A small spectrogram enhancement model, trained from scratch: widths [64, 128, 128].
Rows from block 3 of a small spectrogram enhancement model, named by matrix and row number. Each number is 128 + 24 x the weight over its row's rms, rounded and kept within 0 to 255. All counts start at 0. Numbers have three digits each.
After each channel's rows are labels from the 100 clips, of 14848, where the channel reaches its highest value: "responds to" is what is common among them; "peak in band" is the frequency band that holds the peak. Only what is clearly more common there than usual is listed. The data: telephone keypad tones over noise or synthetic speech. In brackets: how many of the 100, against the usual share in percent.
# conv: 3x3 conv (model.enc.1.1.conv.weight, 128x128x3x3, each kernel summed), inputs 64-127

conv.18:098090122066096124142178153115108132095081107145152143145108118133150095117164120127101148125114119122130099118127170137131135104135108130128154129117166153161110129112131112191135129137043092
responds to: mains hum (50 vs 17.8)
peak in band: 500 to 1000 Hz (43 vs 12.5); 1000 to 2000 Hz (42 vs 18.8)

conv.101:127139131112120122135087139097109110101172164113129105121136103108103123144134108059120114166132146146150112135126138151118112185115113129115123142052126107090142097124134102096130100128083107
responds to: rumble (76 vs 17.7)
peak in band: 500 to 1000 Hz (95 vs 12.5)

conv.40:102102130110150133101128099141127130074093135103145124164088107111110098132132120123103110138082111120108126082079113106119098145108175112066131124126107117150125095160081128156159133116144062
responds to: clipping (34 vs 7.8)
peak in band: 1000 to 2000 Hz (74 vs 18.8)

conv.51:142119114142157132108123168154123130139109076112101124096150106145160155105141108130113133120125082116131140107113148130134160116119119141118118130108113163128161101135119113103068099114126115
responds to: thin (high-pass) (34 vs 12.3)
peak in band: 500 to 1000 Hz (41 vs 12.5); 1000 to 2000 Hz (39 vs 18.8)

conv.52:107134149120109121187116106113106161146141147160159142091115139105138123187165124143179135128126111171152171148147094136154144118157171126153144142130140145156132111142174106116127131089095124
responds to: mains hum (41 vs 17.8)
peak in band: 500 to 1000 Hz (39 vs 12.5)

conv.96:133161127142075142134154147128142122095135111151106143083150160103130120140119126090125122106109109110126136165107126113142099097112077119153121114098138137128118088115116076097085117141097113
responds to: number of keys: 1 (36 vs 10.9)
peak in band: 4000 to 8000 Hz (81 vs 25)

conv.86:128126141124114140192130123099124136123166175148128118147112125112107120087163124136126122117090113100144113118151159091139121108102128124122111142127119102095132126116120133089148151118177136
responds to: clipping (66 vs 7.8); rumble (49 vs 17.7)
peak in band: 500 to 1000 Hz (81 vs 12.5)

conv.14:133131119130126115134099167146154126137129125144112103160129112176125129108112110135128133122138119114105137129210126150128125132110171148135175135127087147136153126149133130120236131121107150
responds to: speech (70 vs 35.5)
peak in band: 500 to 1000 Hz (47 vs 12.5)

conv.57:084147142131105128158149139117128160085115122165116127121157109150180159121149142113193115116154116139168126181079143115153110111149114103176091139125107148092130116116085115099120130133120130
responds to: clipping (45 vs 7.8)
peak in band: 1000 to 2000 Hz (42 vs 18.8); 0 to 250 Hz (41 vs 12.5)

conv.87:131105130128177138134124123101114145116116136108120163089091103112083153130124096179148158140080128106113147103120077096134150135114142164100106106138130135167094134120128113109170126126075108
responds to: mains hum (53 vs 17.8)
peak in band: 1000 to 2000 Hz (87 vs 18.8)

conv.23:124134110118164105107104142097100131107147104102105120126130074106126068140074119155106109092142091141148139137104112100112110130122127108128118122161101137073108148134135118152096105128110113
responds to: muffled (low-pass) (32 vs 12.2)
peak in band: 2000 to 4000 Hz (88 vs 25)

conv.125:173159139127152144116124171115125134139100103132163146148085132138081128157113105176105177148124138164119135144117102116119135131132112148143091076105145137179111130160145139141114149139125092
responds to: number of keys: 1 (42 vs 10.9)
peak in band: 1000 to 2000 Hz (39 vs 18.8)

conv.115:102112088123115132140144128086137072161135112144086099112131129128128122097087096124111090142147115074104096110129168117084138126124100119124151114148104106153156126097135171106121126110154189
responds to: speech (63 vs 35.5); mains hum (57 vs 17.8); clipping (27 vs 7.8)
peak in band: 0 to 250 Hz (100 vs 12.5)

conv.25:122131139175111145116081183140102128121149087075150090104113099124081093109105157122155100118148118112115122163129183148120115142128113111156113070159127106133138172135136138149136100111148172
responds to: mains hum (42 vs 17.8)
peak in band: 1000 to 2000 Hz (50 vs 18.8)

conv.35:083081165139095138160136147131097150101157129158150106154152092170133118117134135096156098120110101127137145096099117121151095128111160117102156173119133169146139138160151113132162121089140097
responds to: mains hum (37 vs 17.8)
peak in band: 1000 to 2000 Hz (43 vs 18.8)

conv.116:095114122099144143137126173141110149100134113162107124106145107113116141099100099156151149097123118119111157118105125135131113118087148135118122135058131150127089127113131112159128125097109124
responds to: number of keys: 1 (40 vs 10.9)
peak in band: 4000 to 8000 Hz (97 vs 25)

conv.100:114122129127085125160169125137089133101123095155130088117174112136127169128132125130127133143117188118130114124135169149130159159167114093122110122136153176104086134153130129112124161135134116
responds to: white noise (80 vs 17.4); clipping (42 vs 7.8)
peak in band: 4000 to 8000 Hz (81 vs 25)

conv.102:140148146067172066069107102155102132106081089087115156142094113125086152122109100160109184147149122130096131143089120123125119142131126160141108097122128106125123122143135120130146150110099119
responds to: mains hum (85 vs 17.8); speech (60 vs 35.5)
peak in band: 500 to 1000 Hz (71 vs 12.5); 250 to 500 Hz (26 vs 6.2)

conv.0:127118162109101153127128174095102133082148113155136109094136099098112117124148136088120120138119106135115140119137111164154071129099144085116134145114122104087098131081159107108109108123123105
responds to: mains hum (77 vs 17.8)
peak in band: 500 to 1000 Hz (75 vs 12.5)

conv.64:112107107116128136139120164123119141112174124124111124175124102151117110135106116104138131173153107126086151105083111130126149151170139148130127130061099120175076102166141104098131130098135101
responds to: mains hum (41 vs 17.8)
peak in band: 500 to 1000 Hz (58 vs 12.5)

conv.4:155112096128108131110104130170130126155089120138123095147117104096161090154089132136129100091107143136141153113123120084099129111099122097132141141108098156118128155115119143135117106135171142
responds to: mains hum (67 vs 17.8)
peak in band: 0 to 250 Hz (100 vs 12.5)

conv.38:089142108095125114147121117157122099132121123102103166150189137107097122105128147131110098119094130139130102168121100140125144120100126114145109111124150116112125102129110080123141095129119154
responds to: speech (60 vs 35.5)
peak in band: 0 to 250 Hz (96 vs 12.5)

conv.77:135100128157117110098138136131149127131084077138129105092148125142138163093131118121117113126113139107106101103115128134127139123124123154090139132141166153135121099129097116110099138143164115
responds to: thin (high-pass) (88 vs 12.3); pink noise (41 vs 17.4); white noise (39 vs 17.4)
peak in band: 500 to 1000 Hz (97 vs 12.5)

conv.30:116109147103157091082111173100118103137104113129117134133109125125109146107112108168112154132112155111128119134132114125137133150110107140124126112120173109138138155107163150121151117136108110
responds to: speech (83 vs 35.5); mains hum (42 vs 17.8)
peak in band: 500 to 1000 Hz (81 vs 12.5)

conv.95:125079089115117130106119106115155093150134113117096145136118148137130149111086117121120156132118173093103125057152080095089147126101121160059128104132114130118080111107110119104131106148094131
responds to: thin (high-pass) (87 vs 12.3)
peak in band: 500 to 1000 Hz (99 vs 12.5)

conv.17:107093089116128153125136145062108072120142091134082089139113116120121138082098073127128091133119103067114094114129163100088137117095105122136136109151100112143117129084125171121121111100141114
responds to: speech (95 vs 35.5)
peak in band: 500 to 1000 Hz (67 vs 12.5)

conv.111:097128091074098151108127098111122070142091135139096081119118118103119143075100112138113087123126121087074096118103168139067124121105117122116116122121118110117135112106109155118120134106111166
responds to: white noise (40 vs 17.4); clipping (29 vs 7.8)
peak in band: 500 to 1000 Hz (66 vs 12.5)

conv.104:122110110141120163164139143055121117176155111112119142139103128141120147117120101120135137089117117119104113074148130102132105103092105136069142123199097121117175183139098108093139144097116141
responds to: speech (92 vs 35.5)
peak in band: 1000 to 2000 Hz (57 vs 18.8)

conv.58:119084139134158126112119160139160145135086108110121169104106158149164153108123176097125149107129144122146103081143081103143145120105138181082141128163145160122120112146099131174136131153108135
responds to: thin (high-pass) (49 vs 12.3)
peak in band: 500 to 1000 Hz (38 vs 12.5)

conv.55:111120127066131115122109000121130127136103146097135123100130147134135142119197131117129112145103128146147136133149142139127136148148139126138116140103148095105111121120143125129123111116134138
responds to: reverberation (71 vs 25.2); mains hum (48 vs 17.8)
peak in band: 1000 to 2000 Hz (60 vs 18.8); 250 to 500 Hz (31 vs 6.2)

conv.21:141121131155094101123113095092158094164166149152105114112110139146133104143085118106112115134112124125107090076089103120136150156111110154067146125055122109114107090126122112068132133151129102
responds to: thin (high-pass) (52 vs 12.3)
peak in band: 500 to 1000 Hz (72 vs 12.5)

conv.90:122097105132129149126132159109145123137100075127102126114144135170163143090131132125123138109135106120130101082136112100128153111128131157086138131130140134120101119134116111159132097126102147
responds to: thin (high-pass) (58 vs 12.3)
peak in band: 500 to 1000 Hz (71 vs 12.5)

conv.98:119136125164142090109102181158111153084120126140107100103088134110099112130149142133137107105127150123120161150171107119133120096118162087152122112145145107117117084094114166161157097104138102
responds to: clipping (48 vs 7.8)
peak in band: 1000 to 2000 Hz (51 vs 18.8)

conv.63:098110134129110128170145118107096144106125141129133144165149099120137108142125119121123124121133064137135097085070147133134086132133124118084109140033140120108145087153118079119116147119110097
responds to: reverberation (60 vs 25.2); rumble (49 vs 17.7); muffled (low-pass) (42 vs 12.2)
peak in band: 1000 to 2000 Hz (89 vs 18.8)

conv.109:142133104097147097143135128139099099108132130112108142138091118090084124130171081155080166157120148093129132128176141125096148131129120144111102107098097102132121129112125120123106138107120112
responds to: mains hum (54 vs 17.8)
peak in band: 500 to 1000 Hz (47 vs 12.5)

conv.26:101113135143113136128110112142084116128130132102102105127133121108089114124113123094142093153163101092116117151098161165126109130135103118137124086111096103168096130154130132092100127086099142
responds to: mains hum (93 vs 17.8)
peak in band: 500 to 1000 Hz (83 vs 12.5)

conv.121:145144118069141086124125100137121114136126158131144138152156188133137180140088094122129137126119159123133104162141156155123157136106116163173169160141130140146175133153095104089132110120106131
responds to: mains hum (44 vs 17.8)
peak in band: 1000 to 2000 Hz (61 vs 18.8)

conv.8:096142112111126148136101095115115111154071132170149136114100123122179154137148105135135133133095118103127108123109109099137125135160132100141129132088147128128116101130106097142077066100129154
responds to: clipping (72 vs 7.8); rumble (62 vs 17.7)
peak in band: 250 to 500 Hz (100 vs 6.2)

conv.66:100133127093118141158150105145123121138090089147131132132094128165146138112151132176140165125101135111120115152128138127113118113120111151129129126072169170135104098133126090141148157153098122
responds to: speech (75 vs 35.5)
peak in band: 500 to 1000 Hz (44 vs 12.5)

conv.3:110107121106103118111120156136097118093152112144130129134096143073122079131150113099105104134129118118117133121088130133123078137100139094115186147107125124128108127099083147165068095090129089
responds to: mains hum (53 vs 17.8); clipping (28 vs 7.8)
peak in band: 1000 to 2000 Hz (46 vs 18.8)

conv.91:095125144135124114060144146073096135106152146140111125085108133127154089121129096089125125096118122109155112104085175099133103149106137131127117138112140142100175083115117115128095114116117132
responds to: rumble (96 vs 17.7)
peak in band: 500 to 1000 Hz (99 vs 12.5)

conv.105:107140163146117107126116125128126128121118097140149099114109099118142083109160134112136097144106140082106144148108181172150127142131153114128178122085123122174163120132162121126180140145094113
responds to: mains hum (88 vs 17.8)
peak in band: 1000 to 2000 Hz (72 vs 18.8)

conv.73:130120121124151107148116145097180127159085168140132128094131151119142166139156143154136151153104176133132154128149107124123136187146163168115100147122130111078146105081138083120110124137167128
responds to: thin (high-pass) (67 vs 12.3)
peak in band: 500 to 1000 Hz (88 vs 12.5)

conv.92:125120114080156140150142127128127130121152133159109142107148174077116116130112136138129120090169128126116149106127119117116121107083115100118115121098117136039114092097085155096143153118118140
responds to: number of keys: 1 (31 vs 10.9)
peak in band: 0 to 250 Hz (46 vs 12.5)

conv.45:134132147093104110117098014129104105144098114098150116196091154120136125115155131140129131153130146112124125120141166140137128143135081137120132132097146091155109144129112149138129114113152143
responds to: mains hum (85 vs 17.8)
peak in band: 500 to 1000 Hz (81 vs 12.5)

conv.46:098117109068098130155111078089098112123147140119125100109151097087111119107114115103131121117125127128100129145132130136132116135152116103154128113129129079144153159105153097159159130069111143
responds to: rumble (98 vs 17.7)
peak in band: 0 to 250 Hz (97 vs 12.5)

conv.56:148114122190105093135109106143105080159116135098104119104113125116123102135087150101120126133109129101124101106133128129113135125149107139109098092101148130177157135132156123071094143141146132
responds to: mains hum (40 vs 17.8)
peak in band: 500 to 1000 Hz (61 vs 12.5)

conv.76:142112130082125099084071017156129120129083129050131086124100126088130141116172143135130097128100130119130122122178149125132132110131125105121112139181155112133140134117120118123125108122138117
responds to: speech (88 vs 35.5)
peak in band: 500 to 1000 Hz (55 vs 12.5)

conv.41:125103156097123091118102110127164102150069130095168143138118148140153119128106123120127112136152149140118103167104069091140107146112105140172182143150168110158126135107120151180165091136116170
responds to: mains hum (84 vs 17.8)
peak in band: 250 to 500 Hz (85 vs 6.2)

conv.97:099112120166118128135127165115115116127090129084123135108155141078126172105132146086138092129149085133144125113191121115129102108105126107118119123177153111122100112097124105125078098116109131
responds to: speech (77 vs 35.5)
peak in band: 500 to 1000 Hz (47 vs 12.5)

conv.15:152122096099137060106129101111127117120151115132092159123102121126093087156088152132104151108132116145114179123126152101113142131122107124146081118098120084103121146123158133106103138143144114
responds to: number of keys: 1 (55 vs 10.9)
peak in band: 4000 to 8000 Hz (77 vs 25)

conv.103:134104104062130098124126122192137111180060134116126130131153146141112140129106153112132124146172140113100117105095107171120180136144135143106085099081145118135089137169111108157124144130086132
responds to: thin (high-pass) (80 vs 12.3)
peak in band: 250 to 500 Hz (90 vs 6.2)

conv.84:141110105111088147131137084091115100106116098149112104121150128113123102164158111077116076125126127109101163144088102104085119131104085098142123117128123115109073149083133145107116082116154103
responds to: quiet level (65 vs 28.7); number of keys: 1 (33 vs 10.9)
peak in band: 0 to 250 Hz (35 vs 12.5)

conv.124:123150114140105121175140098105107125091149157116128131113131121097066132132128114129112143136091152143128123132124138078116107139152127114117083109145155108131089124134155109165099118132103127
responds to: number of keys: 1 (27 vs 10.9)
peak in band: 2000 to 4000 Hz (86 vs 25)

conv.28:178120120077128152100085119136081096112160137121131135140125099094105114139094114136086162110101140121107136113127135097088106124074126118126154131089123143099139145132106116127114130110120120
responds to: number of keys: 1 (31 vs 10.9)
peak in band: 1000 to 2000 Hz (81 vs 18.8)

conv.36:116146109116128165129141080055107105118096129160110117093072103173126127095122124153159104131118106118129147135179144142112088137102129127144142166187103119100119182086106137115139119086115101
responds to: rumble (88 vs 17.7)
peak in band: 0 to 250 Hz (98 vs 12.5)

conv.10:142133108112085130167149162099131122119196137125102143153098160163159073105114107129112132127132108136131169105117124105104128132150097119110121108113113110134072175132141136111144109127110115
responds to: number of keys: 1 (47 vs 10.9)
peak in band: 4000 to 8000 Hz (100 vs 25)

conv.80:112100107128127116116110161170145126131079137158106078106135165134162150128124127073107085122129138110113120091085115131113126120119112108098127117137131128134068105139107172114075109121149119
responds to: thin (high-pass) (82 vs 12.3); pink noise (42 vs 17.4)
peak in band: 250 to 500 Hz (90 vs 6.2)

conv.70:113103102189133138123129159109121111122116145142120081102148096143143113135108098165098119094132108105149102112145139087099103108089130105121119119139065116090174102105098166114093138155146136
responds to: rumble (44 vs 17.7)
peak in band: 250 to 500 Hz (62 vs 6.2)

conv.83:135103142108104152120133085118125138122132138141115083152127159101094133128117097117122121122076145150096131099123135109120127117110096126097140133112164118161203123115143138100151143110060122
responds to: thin (high-pass) (51 vs 12.3)
peak in band: 0 to 250 Hz (46 vs 12.5)

conv.88:133118148121132099088115190132127116125066162139118117127124138129109173126156119090146143128158190124138135119150092166149122151100108136132133139083152114124188122100137159133174120131123127
responds to: clipping (25 vs 7.8)
peak in band: 1000 to 2000 Hz (45 vs 18.8); 500 to 1000 Hz (35 vs 12.5)